python train.py --image_size=32 --horizontal_flip=false --embedding_dim=192 --arch="xception" --am_softmax_scale=16 --optimizer="muon" --momentum=0.95 --nesterov=true --adamw_lr_other_params=0.00082 --batch_size=128 --lr_schedule="step" --weight_decay=0.001
Rows from block 7 of a small image embedding model, named by matrix and row number. Rows with one number belong to one channel. Each number is 128 + 32 x the weight over its row's rms, rounded and kept within 0 to 255. All counts start at 0. After the name is the row's rms in percent of the matrix's.
After each channel's rows are labels from the 100 images, of 14976, where the channel reaches its highest value: "lies over" is the class under the peak. Only what is clearly more common there than usual is listed. The data: made-up road signs on poles. In brackets: how many of the 100, against the usual share in percent.
# convs1: first pointwise conv (model.blocks.7.convs.1.weight, 256x256x1x1), inputs 128-191
# convs3: second pointwise conv (model.blocks.7.convs.3.weight, 256x256x1x1, transposed), outputs 128-191

convs1.253 109 [147 101  92 160 194 103 142 134 132 180  72 118  45 120  98 143 160 102 145  82 153 133  26 144 149 149 196  90 102  84 163  93 111 149  95 156 136  53  92 114 108  82 135 142 133 140 150 124 146 143 164 128 101 143 130  80 107  83  74 152 144  92 136 112]
convs3.253 123 [125 214 130  93 142 114 126 149  77 113 166 111 139 108  94 134 134 113 128  99 127 129  94 116 132 214 176  80 154 133 120 151 110 120 100 143 110 143 120 150 111 167 137  96 141 144 146  52 192 146 146 168 120 149 154 144 154 125 175  84 120 156 162 117]
lies over: rim (42 vs 6.8)

convs1.185 109 [ 89 112 164 111 195 153 115 123 138 153 126 148 109 115 109 132 122 136 139 116  93 130 165 227 117 152  96 102 113 118 157 137 182 132 129 156 128 143  84 133 124 147 140 170 116 126  95  81 131 123  72 100 112 171 147 108 167 136 101 115 131  58 122 155]
convs3.185 122 [162  84 146 100 110  91 129 145 156 155 136 133 124 146 124 146 130 119 158 136 132 152  62 121 138 178 119  83 135  71 151 106 105 163 195 125 116 179 137 133 144 110  73 148 164  86 105 162 168 129 107 132 140 125 142 128 141 127 109 160 131 126  95 178]
lies over: face (70 vs 24.8)

convs1.90 097 [144 108 121 115 188 116 153 153 123  93 101 121 129 117  98 173 103 135 119 131 133 158 150 156 150 149 106 150 138  83 179 123 138  80 104 144 122 162 122 150 131  66  70 171 120 102 184 136 147 131 160 120 114 197 113 140 126 108 104 100 109 146 129 171]
convs3.90 095 [106  43 101 158 149  79 111 139 132 154  95 140 176 180 110 115 121 141 120 161 157 157  83 228 113 116 146 149 133  82 121 131 101 142  67  99 219 130 115 138 194 172 122 169  81 148 111  92 123 118 105 107 123 162 106 193 120 121 106 112 113 166 130 100]
lies over: rim (28 vs 6.8)

convs1.250 090 [122 150 174 171 142  62  56 135  92 101 166  97 120 188 152 133 134  82 110 154 146 170  63 182 138 148 160 133  97 161  78 115 100 138 130 118 101 138 142 156 146 212 139 131  98 112 151 199 108 151  99 106 124 129 138  88 123 134 146 119 138 149 114  90]
convs3.250 081 [169 170 110 131 146 130 153  74 105  89 162 130 128 110 122 145 133 159 146 161  30 125 109 109 130 180 117 148 128  73  99 147 140 142  62  71 151  90 120 131 145 180 126  81 110 131 170 170 139 139  70 181 124 168 102 127 179 135  95 147 130  89 199 149]
lies over: face (91 vs 24.8)

convs1.7 149 [107 139 136 139 180 123 126 147 113 139 138 111  58 123 145 125 121 128 147 127 138 135 165 145 164 108 127 148 113  81 134 138 135 131 171  89 119 117 126 110  83 106 128 117 124 129 132 141 132 119 127 155 217 144 107  95 129 116 148 122 177 160 171 123]
convs3.7 169 [114  94 150 125 142 151 135  78 121 118  76 131 134 152 108 153 138  84 110 106 148  79 102 104 106  69 113 123  70 129 141 106  96 134  73  95 140 113 125 136 127  92  94  86  80  98 115 100  93 138  58 125 128  67 136  93 107 113 114 125  75  92  68 112]
lies over: face (64 vs 24.8)

convs1.100 109 [138 166  74  89 148 104 138 106 184 103  38  97 194 110 158 121 104 145 155 126 132 134 113 118 154 137 139  77  87 144 143 170 199  99 167  78 116 115 105 140  52 129 121  95  55 113 147 137 101 119  77 121 182  74 107 129 107 107 135 120 120 186 154 130]
convs3.100 112 [130  85 117 148 111 126 130 156  81  37 172  85 108 118 111 116  84  54 161 115 136 183 132 143 138 171  50 148 146 118 137 124 158 195 124 109 186  64 138  84 136 172 144 131 125 137 121 149 143 126 149 128 148 169  98  99 154 102 214 156 135 120 110 164]
lies over: symbol (58 vs 2.2)

convs1.84 115 [ 98 155 158 135 147  83  71  99 162 124 188 128 143 106 174  86 135 156 125 220 138 172 140 166 125 113 113 179 220 112 136 135  76 171 142 143 110 117 112 110 113 199 149 137 115 148 118 146 152 117  81 167 153 146 149 107  97 162 206 125 193 168  91 175]
convs3.84 111 [139  86 124  71 120 162 126 133 160 158 140 114 169 157 127 127 117 147 142 127  68 150 182  62  93 146 170  91 122  95  81  87 126  82 179  95  94 125 100 101 133  94 126 167 137  96 108 147 155 110 133  69 104 125 139 132 129 154 103 156 114  98 147 142]
lies over: rim (41 vs 6.8)

convs1.212 085 [144  93 112 118 208 147 167  76 141 153 111 172 117  94 175 139 124 183 153 116 120 175 127  93 123  94 136 125 117 145  97 111 126 103 139 151 155 177 127 107 127 169 140 106 107 123 178 113  91 123 114 101 151 160 168 113 100 118 155 180 116 124 158 119]
convs3.212 076 [140  92 128 126  48 148 147  77  81 153 118  84 105 138 144 148 154  82 152 105 184 126  68 110 171 101 111 151 129 158  99 114 137 185 192  92 139 106 110 168 136 144 131  88 135 104 105 131 189 114 125 115 123  84 129 110 163 156 113 165  79  97 112 194]
lies over: backdrop (100 vs 66.1)

convs1.107 109 [134 137 137 156 117 174 168 122 173 155  73  79 150  99  79 133  94 146 105  97 136 130 131 106 149 109  99 149 172 200 106 151 147  78 108 138 102 139 168 120 118 140 154 142  96 142 124 144 142 111 103 178 127 155  93 102 111 106 111 154 101 180 178 146]
convs3.107 117 [144  97 139 151 109 111  82 134  93 136 122 152  48 106 123 129 123 133  45 102 121  91 126  83 166 197 142 145 144 152 120 244 130 132 108  82 127 153 132 145 170 171 102 138 107 110 120  96 128 133 135 135 134 116  60  96 169 136 196  95 128  90  94 118]
lies over: rim (41 vs 6.8)

convs1.151 109 [255 198 120 100  61 129  89 158 103  93 117 123  76 123  64 114 113 107  43 191 118 105 114 133 138 139  55 103  56 139 113  94 128 134 200 165 158 206 160 121 178 115 134  88 157 113 139 154 184 139 166 136 129 111 125 109 123  92 179 114 139 146 188 119]
convs3.151 092 [131 152 129 148 136 168 114 141 116  40 103 155 149 125 112 137 152 154  96 103 157 103 153  97 116 134 135 144 109 150 139 151 117 162 127 138 123 162 165 151  99  93 139 173 112 171 139 141 162 134 103 131 100 111  77 129 133 118 131 132 141 199  87 128]
lies over: backdrop (100 vs 66.1)

convs1.67 100 [130  96  60 120 118 145 167 134  99 145 121 118 126 101 115 129 156 134 136 153 119 144 148 157 152  61 110  98 158  98  99 117 163 135  93 174 120 105 221 158 125 152 130 123 156 154 135 115 121 138 159 140 102 106 120 106 157 103  92  70 141  78 110 136]
convs3.67 094 [127 167 145 123 165 131 168 181 168  95 161 111 168 106 118 129 144 127  93 174  78  73 183 104 118  74  90 140 144 146 129 164 102 168 189 118  86 145 133 108  57 102  85 201  89 164  92  96 114 133  72  68 136 126  95 109 127 123 159 203 135 108 135 112]
lies over: symbol (60 vs 2.2)

convs1.218 159 [255  77 138 135  82 134 137 138 147 155  68 119 217 139 146 124 120 145   5 130  80 125 145 117 113 142  58  85 115 155 131 121 126 126 132 161 122 208 132 151 132 144 130 172 148 131 142 106  95 132 108 105  66 148 127 120 112 111 163 141 234 106 123 126]
convs3.218 113 [140 102 140 130 115 163 156  95 109 187 149 136  85 136 108 154 163 116 107  94 126 106 114 113 112 147 160 160 151 125 162 143  99 121 103 105  89 129 125 141 151 102 124 106 126 141 150  59  75 162 116  95 175 134 136 182 145 148 106 151 129 118 174 193]
lies over: backdrop (100 vs 66.1)

convs1.199 105 [135  60 123 138 119 117 101 145 109 159 161 147 209 143 171 111 129 112 139 149 147 116 148 103 106 129  67 174  82 118 139 135 136  94 146 123 158  92 162 157  70 117  93 166 140 151 140 146 114 138 177 104 139 195 146  71 144 135 125  89 126 125 120 123]
convs3.199 111 [148 115 102  79 111 113 145 120  80 113  99 129 116 113 124 100 157  61  84 124 119  76  68 135 116 128 130  80 108 121 176 112 142 116 198 102  97 111 101 100  97 190 106 145 132 148 100  89 134 120 131  94 132  55 151  90 119 143 145 159  94 104 148 111]
lies over: face (91 vs 24.8)

convs1.205 098 [133 169  61 206 149 143 187 123 141 148 141  93 130 130  93  94 134 120 175 123 136 176 126  42  92 126 183 112 109  81  74  80 157 134 177 125 117 147 111 153   9 185 138 100 106 153 188 117  80  82 101 169 145 136 142 111 125 142 137 113 119 137 111 135]
convs3.205 095 [147 147 115 176 140 164 142 103  92 177 162 143 121  89 133 156 149 131 114  75 137 107 127 131  80 145 131 142 106 139 174 181 154 105  74  85  97 102 107 115 134 168 168  99 166  97  98 134 117 117 120  74 130 194 107 128 106  80 184 154 117 150 148 173]
lies over: symbol (58 vs 2.2)

convs1.246 094 [147 142 168 220 160 124  78 186 105  88 105 118 140 127 144 111 117 140 142 130 102 126 121 202 128 170  97  84 151 130 197 117 126 104  94  93 135  92  77 156 120 145 137 147 169 123 152 153 142 146 151 174 169 125 150 136  79 111 175 138  82 111 129 103]
convs3.246 085 [116 129 120 147 140 157 103 138 184 116 154 124 192 135 134 101  99 181  59 115  92 144 166 139 135 166 101 125 145  60 119 158 149 130 174 116  86 185 114 169 129 165 142  86  83 135 111 102  71 122 115 112 100 143  95 101 117 103 125 113 164 139 132 156]
lies over: face (91 vs 24.8)

convs1.198 088 [151 108  73  94 140 139 143 142 137 177  99  98 198 112 131 138 163 134  91 109 178  99 136 188  96 117 106 154 139 140 183 111  86 111 120 174 153 119 128 169 141 111 109 165 122 142  95  63 138 133  78 125 113 141 209 126 127 112 111 135 118 137  75 132]
convs3.198 075 [152 143  98 136 144 128 163 140 103 161 123 126  92 124 146 128 119 173  95 138 122 159  99 153 160 134 108 165  22 152 155 133 158 123 114 135 148 134 150 112 144 146 125 165 154 131  97 105 129 133 165 118 131  72  97  72 147 105 179 132 151 129 103 171]
lies over: backdrop (100 vs 66.1)

convs1.121 100 [128 164  96 124 104 159 149  62 101  96  96 139 150 148  95 166 160  88 136 112 112 132 162  38 131 134 119 142 126 161 122 159 149  75 164 121  62 130 101 157 110 104 153 132 114 167 126 134 181 139 146  61  95  97 139 101 198 123 134 152 168 122 105  88]
convs3.121 097 [108 116 141  98 146 111 157 160  96 179 153 163 115 135 122 100 126  73 160 167 148 115 149 121 125  89 138 134 126 137 110 139  89 105 106 143 119  96 130 137 139  59 145 148 130 110 175  91 113 121  68 179 119 169 116 154 109 124 161 158 147 128  73 118]
lies over: face (52 vs 24.8)

convs1.252 099 [122 127 156  98 104  98 147 167 160 106  80  91 218  86 133 122 113  93 111 122 138 112 142 104 100 168 103  71 114 145 182 155 160 106  78 124 133  95 155 115  68 101 145 117 124 122  48 146 189 108 163 170  99  29 167 190  95 122 169 127  86  55  92 102]
convs3.252 102 [128 207 131 127 159 104 126 111 151 107 140 115 128 105 104 141 136 105 138 109  92 152 176 171  97 173 123 104 170 125  96 107 150 146 125 127 126 141 129 159 105 115 158 194 124 144 140 129 160 117 174 158 139  61 133 168  96 149 170  71 112 120 126  85]
lies over: face (99 vs 24.8)

convs1.167 128 [104 132  76 135 160 155 159 130 160 131  93  93 135 128 182 154 123 129 135 149 110 122 170 129  71 124 135 203 105  82 157 183 119 129 141 117  97 105 134 129 149  92 163  99 103 143 171 148 223 130 140 150 127 159 115 144 146 131  97  89  93 126 109 113]
convs3.167 139 [ 68 149 102 187  93 131 126 131 132 125 122 141 157  95 101 112 104  66 160  55 138 108 137 109 127 120 134 109 154 159 139 149  70  94 235 129  99 131 147 146 128 182 127 140 161 136 142 192 112 127 162 141 142 115 180 150 116 147 108 158 110 168 130 143]
lies over: face (74 vs 24.8)

convs1.101 107 [129 137 124 129 189 149 138 128 110 150  70 114 144 143 109 121 161 108 144 105 119 182 138 101 167 139 117 107  39  99 117 161 114 109 136 102 108 123 104 112 192  71 154  95 123 136  51 113 118 135 112 129 197 168  91 175 111  78  61 130 109 140 118 121]
convs3.101 106 [140 188 158 115 136 111 152  88 134 157 120 154  78 116 141 139 164 145 114 164  91  50 129 117 137 119 136 159 108 172 137 129 133 163  78  92 113 150 113 114 168 157 100 116 110 133  61 193 186 140 145 149 113 166 102  91 116 146 118 149 136  38 147 188]
lies over: face (91 vs 24.8)

convs1.136 063 [ 83 118  59 170  92 124 163  64 113  87 194  96 119 138  80 123 104 122  96 161 153  95 161 112  90 113 166  71 152 116  95 177 114 102 162 134 154 126 164 108 114 147 116  99  90 106  68 133 131 127 187 139 103 162 112  86 127 175 118  53 121 139  97 170]
convs3.136 057 [141  62 127 122 167 142 119 105 151 163 129 144 123 151 120 109 137 159 185 180 146 107 103 142 164 107 159 184 141  74  96 117 125 115 161 101 159  98 136 119 127  95 111 173 105 144 158 139 150 133  80 129 145  68  98  97 122 143  86  66 110 139  88 103]
lies over: rim (68 vs 6.8)

convs1.91 108 [132 125 192 149 145 149  91 152 122 153 152 233 124 144 168  78 149 102 120  46 100 146 204 195 117 132 150 106 184 127 112  79 110 114 112 109  86 135  82 152   9 157 107 140 128  76  56  50 137 130 154 128 107 120 151 137 107 123 153  84  87 116 136 166]
convs3.91 119 [123 150 170  96  94 115 142 149 129 142 124 135  72 113 107 158 126 165 137  78 158  62 132 176 181 154  69 180  97 116 102 151  81  95 184 153 142 106 137 140 146 118 137 173 175 114  94 135 105 135  84 109 139 122 116  72 143 142 139 127 136 165 142 106]
lies over: symbol (50 vs 2.2); face (50 vs 24.8)

convs1.195 071 [160  99 142 170 100  92 126 100 121 141  98 171 143 135 109 172 156 134 149 123 144 115  73 163 129  96 133 108 102 181 158 153 128 122 124 163 136 121 158 124 156 167 102 154 143 131 166  91 138  99 157 156 139 182 135 116 124 112  60 109 125 111 103 125]
convs3.195 056 [125 115 179 158 199 137  89 172 166  78 116 125 133 125 163 137 141 125 140 159 129 166 120 145 120  91 178  91  99 161 168 122 138 109 101 193 129 153 142 128 118  93 160 101 152 156 140 146 217 142 126 124 104  86 117 108 156  96  96 133 121  69  91 128]
lies over: rim (42 vs 6.8)

convs1.29 102 [121 171  98 133  96 145  73 132 117 121  92 161 140 145 105 144 103  95 148 140 124 106  85 113 113  81  72 148 110 182 165 129  86 152 150 108  68 117 169 156 147 188 106  97 102  99 125 206 137 119 119 157 129 154 112 112 131 128 144 132 152 157 142 146]
convs3.29 115 [ 91 131 139 147 112  93 104  83 140  92 137 121 100 159 102 127 145 140 148 156 169 127 133 134 134 124 109 108 148 108 155 143 111 173 140 129 151 150 122 133 116  50 138  58 136 121  83 114 197 127  94  82 120 115 141 103 128 104 128 128 134 159  69 133]
lies over: rim (28 vs 6.8)

convs1.105 097 [142 107 152 173 112 124 159 163 121 105 138  93  96 117  99 117 117 111 114 125 124  44 149 146 189 172 169  76 166 169 187 140 166 133  95 123 120  76 128 152 139  99 106 127 123 156 117 122 135 141 119 122 133 158 132 183 191 166 170  95  96 146 134 104]
convs3.105 085 [159 189 152 106 135 108 125  78 129  96 192 105 135 101 140 142 128 158 136 100  71 169 162 153 117 141  73 105 100  86 164 136 185  98 108 140 132 149 153 162 148  59 106 184 129 153 190 108 128 117  41  87 153  75  71 115 111 112  63 124 142  97 109 144]
lies over: face (76 vs 24.8)

convs1.231 097 [139  93 116 123 131  91  91 169 142 134 131 141 126 140 147 112 140  81 121 116 129 141 109 131  90 109 126 146  96 113 140 110 120 127 157 129  65  53  82 124  84 153 117  83 136  71 109 140 123 149 146 113 118 149 139 157  84  92 135 143 167 111 146 111]
convs3.231 089 [ 49 137 118 175 107 124 103 130 130 136 142 152 137 144 103 126 131 109 132  84  93 102 175  88 170 135 125 117  81 112 131 101 103 138 167 151 100 126 169 119  90 193  83 150  89 132 108  80 123 133 137  94 117 110 153  96 135 120 191  49 104  95  91 156]
lies over: rim (34 vs 6.8)

convs1.254 096 [149 121 130 148 121 143 104 159 128 109  96 129 139 138 133  82 115 171  84 157 140 193  86 129 156 145  62 126 154 156 185 151 152 171 102 160 164 168  62 126 123 118 159 115  99 102 198 100 144 136  83  87 167  90 129 122 107 112 145 150 105 141 104 114]
convs3.254 089 [ 93 151  98  96 126 134 155 108 135 160 128 123 105 143 108 131 135  35 125 138 125 126 185 133 166 115 144 204 112 167 130 151 169  71 103 134 144 172 154 155 152 180 174 123 147 145 116 141  74 146 112  85 152 122 131  89 150 145 118 154 181 173  93 161]
lies over: backdrop (100 vs 66.1)

convs1.165 108 [ 74 188 148 137  93 120 147 158 118 138  99 133 159 118  85 130 153 137 122 102 158 157 128  66 162 119 152 142 183 105 116 111 132 141   0 188 117 181 141 143 115 144 117 139 102 112 127 125 142 125 126 123 138 114 147 143 141 171  43 117  75 118  92 103]
convs3.165 138 [173 144 128 123 130 108 123 195 132 125 143 171 130 114  99 117 139 123 149  92 130 124  99 156 118 147 114 160 158 117 132 141 102 162  76 164  81 191 123 110 119  47 118  97 110 151 101  70  35 132  83 145 148  92  97  68  98 104 117 145 152 139 155 111]
lies over: face (95 vs 24.8)

convs1.219 087 [126 180 142 187  78 196 165 117 106 165 143 173 127 149 142 142 146 147 158 150  69 156 173 140 140  93  94 112 168 135 185 117  54 130 156 124 106  95 126 162 102 168 123  32  95 127 157  96 152 121 149  80 130 151 160 138  88 135   6 140 173  95 193 110]
convs3.219 078 [192 153 144 120 142 111 200 159 151 117 223 183 101 137 113 100 106 159 115 139 149  95 159  84 119  93 103 122  93 138 116 181 165  82 175 158 149 101 103 119 178 135 139  99  65 161 155 169  92 142 119  73 113 122 151 167 124 157 118  40 154 151 143 152]
lies over: backdrop (100 vs 66.1)

convs1.183 089 [139 155 173 132 160  87  92 125 131 146 147 149 134 148 209 146 108 141 118 126 130 193 155 106 139 128 115 170  83 128  75 153 130 141 153 128 142 150 117 146 140 114 132  97 158 147 109 154 178 118  50 108 165 207 164  61 157 154 145 153 173 149 133  77]
convs3.183 080 [162 129 106 148  96 158 152  75  90 118 137 127 158 170 111 113 124 138 114 123 138 157 156 133 164 100 142 105  77 115 166  97 142 112 157 146 165 221 124 141 116 171 124 145  56  66  79 174  58 137 207 148 147  98 106 144 114  86 158 133 218 100 109  89]
lies over: backdrop (100 vs 66.1)

convs1.157 108 [107 123  84 154 125 165 119 145 108 116 175 124  73 105 109 108  98 137 149 101  93 117 138 167 183 150 153 115 174  99 107  87 136 140 136  95 100 146 145 129  65  89 110 176  71 145 120 100 116 117 130 110 177 113 138 122 131 138 171 168 142 175  60  48]
convs3.157 099 [144  92 116 125 130  92 142 164 152 132 199 102 135 144 143 116 147 154 100 188 103 159 173 118 115 173 100 132 115 109 166 186  82  97 125  97 128  93 112 108 122  86 177 166 143 128 134 135 150 127 130 116 123 186 111 128 119 101 161 123 106  72 195 144]
lies over: face (87 vs 24.8)

convs1.89 110 [133  79 178 131 128 107 130 170 101 114 187 157 154 119 118 160 144 127 104 102 127 127 138  71  96 102 139  35 167 136  97 152 107 153 117 243 144 152 141  99  94 205 123 127 146 140 139 113 179 112 105 162 128 116 192 102  40 141 145 153 100 130  55 143]
convs3.89 123 [136 120  99 106  79 142 113 137 148  95 140 138 124 120 170 126 106 116 186 160 144 149  93 102 162 115 137  88  46 155 111  87  30 138 248 119 133 126 198  98 162 141 126 119 155 124 150 168 117 120 117 146 133  70 135 124 127 111 126  78 127 164 163 102]
lies over: face (96 vs 24.8)

convs1.64 110 [116 135 175  99 120 137 119 168 129 132 105 118 220  99  87 130 132 145  89 104 176 147 109  56 140 124 167 118 123 172 172 137 118 132   0 159 158 175 119 135 189 112 131 113 130 130 131 111 112 137 117 113  59 103 126 150  79 124  69 130 192 115 196 156]
convs3.64 137 [163  75 108 155 153 142 173  72 150 117 153 149 196 161 173 147 138 136 111 188 142 173 111 150 132 173 149 125 146 133 122 154 162 190  60 147 194 107 156 130 103 138 154 178 133 161 136 112 154 139 159 118 115 119 167 112 123 149 120 112 194  98 170 152]
lies over: rim (27 vs 6.8)

convs1.175 102 [118 213 143 161 160 187 129 179 133 135 116  76 112 111  71  95 156 124 145 161 114  43 177  87 115 105  71  85 120 164 160  86 142 126 154 152 166  81 170 108 113 124 158 128 138  97 129  92 176 121 115 152 119 147 129 155 106  92 100 135 122 106 174 142]
convs3.175 106 [112 145 146 124 135 132  98 138 125 152 134 132 153 155 138 123 117  92 121 124 162 176 122 137 109  73  80 222 129  84 219  66 108  69 160 129 143 115  94  86 130 147 116 136 107 116 152 118 182 120 164 186 121 160 141 131 124 172 111 163 136 194 159  98]
lies over: rim (37 vs 6.8)

convs1.4 083 [118 136 124 147 114 146 139 156  98 155 139  79 148 139 162 131 148 150 119 175 160 114 158 115  69 108  53 107 163  82  76 177 132 142 125 108 149  98 118 153 190  77 147 137 132  87 158 140 145 131 110 187 120  61 142 141  86 133 123 107 129  94 149 144]
convs3.4 070 [144 120 152 109 114 108 123 118 127 130 143 155 147 116 111 165 151 118  92  95  97 146 157 104  78  82 123 130  85 194 156 168 156 177  99 160 145 217  83 118 152 104  57 210 189 152 104 138 113 121 133 120 136 116 147 145  91 132 105 156 194  92 121 106]
lies over: rim (32 vs 6.8); symbol (27 vs 2.2)

convs1.186 102 [130 106 119 115 169 164 123  86 115 104 117 151 128  73 145 160 131 134  94 132 182  47 185 209 150 131  92  99 143  94 176  92 120 122 147 139 132 156  93 103 171 193 121 178 136 106 163 112 142 113 152 168 110 176 100 112 135 115 190 156  92 213 140 130]
convs3.186 110 [172 110 116 123 137 132 167 139  80 139 138 148 134 126 169 149 107 142 173  73 186 136 138 140  66 136 138 131 121 157 125 110  89 190 151 145  92 209 124  91 123 106 127 176 142 113  85 101  99 129 134  61 155 151 145 101 136 144  93 140  72 103 153 165]
lies over: face (64 vs 24.8)

convs1.106 094 [119 116 100 176 109 118  84 117 100 124 113 143 158 159 208 121  94 143 129 117 145 109 118 168 182 112 102 143 121  78 158  66  91 139 108 146 173 174 144 166  26 171 144  88 165 107  84 130 117 160 101  89  83 113 149 135 111 114 138 113 154 146  68 180]
convs3.106 093 [127 133 123 194 118 127 179 146 146 156 187 135 156 181 114 146 147 151 168 182  87 163  96  61 160  70 116 141 123 184  91 120 101 129 113 196 184 195 157 141 140 128 154 160 170 111 127 162 116 127 120  99 129 110 130  81 153 135 181 149 106 201  79  66]
lies over: face (52 vs 24.8); rim (41 vs 6.8)

convs1.239 113 [ 84 180 123 123 139 129  88 117 113 117 108 122  43  98  99 109  93 168 115 116 158 167  16  88 138 127 100 120 167 144 117 125 118 149 115 102 114 117 153  99 157 159 163 148  91 102  50 101 133 127 106 199 147 167 153  95 108 140 118 145 184 136 185 141]
convs3.239 115 [145 153 107 121 121 106 110 156 131 102 114 118 140 128 122  96 108  85  80 111 126 114 135  74 177  97 102 167 141  89 148 153 116 153 124  94 146 115  81 109 160 101 127 172 181 103 159 175 127 117 175 136 123 121 120 156 118 131 179 128 118 126 158  91]
lies over: face (85 vs 24.8)

convs1.124 107 [125 111 164  80 135 144  87  99 139 110 161 112 100  93 150 151 123  62 109 126 163 115 138 144 172 155 150  93 141 163  91 115 148 137 161 116 155  85 131 142 122 119 126 108 148 103 126 134 109 147 154  72 129 163 109 108 127 109 163 131 146  69 205  83]
convs3.124 115 [114 144 163 141 132 100 140 145  76  90  93 137  87 167  94 135 130 104 152  92  93 170 111  83 111 195 153  93  98 182 117 106  81 177 120  71 103 183  99 134 132 117 129 169  90 117 155 238 157 122 178  97 116 132  89 111  71 150 172 134 134 146 169 112]
lies over: face (70 vs 24.8); symbol (29 vs 2.2)

convs1.94 111 [146 114 171 113 123 116 163 107  47  72 118 118 101 121 131 146 142 171 138 194 144  84 141  47 101 119 116 142 136  81 159  85  84 103 144 123 126 192 167 142 136 159 205 116 111 127 153 202  77 121  86 149 113 116  95 176 126 133  81 134 126 137 119 111]
convs3.94 114 [116  95 130 144 107  95  99 202 128  96 149 134 168 122 118 115 130 177 109 141 113 153  83 114 157 170 116 156 137 129  89 160 151 171 151 128 125 178 103 133  93 127 103 104 160 141 128  93  91 132 114  73 121  94 120 135 176 129 180 115 120 130 142 138]
lies over: rim (35 vs 6.8)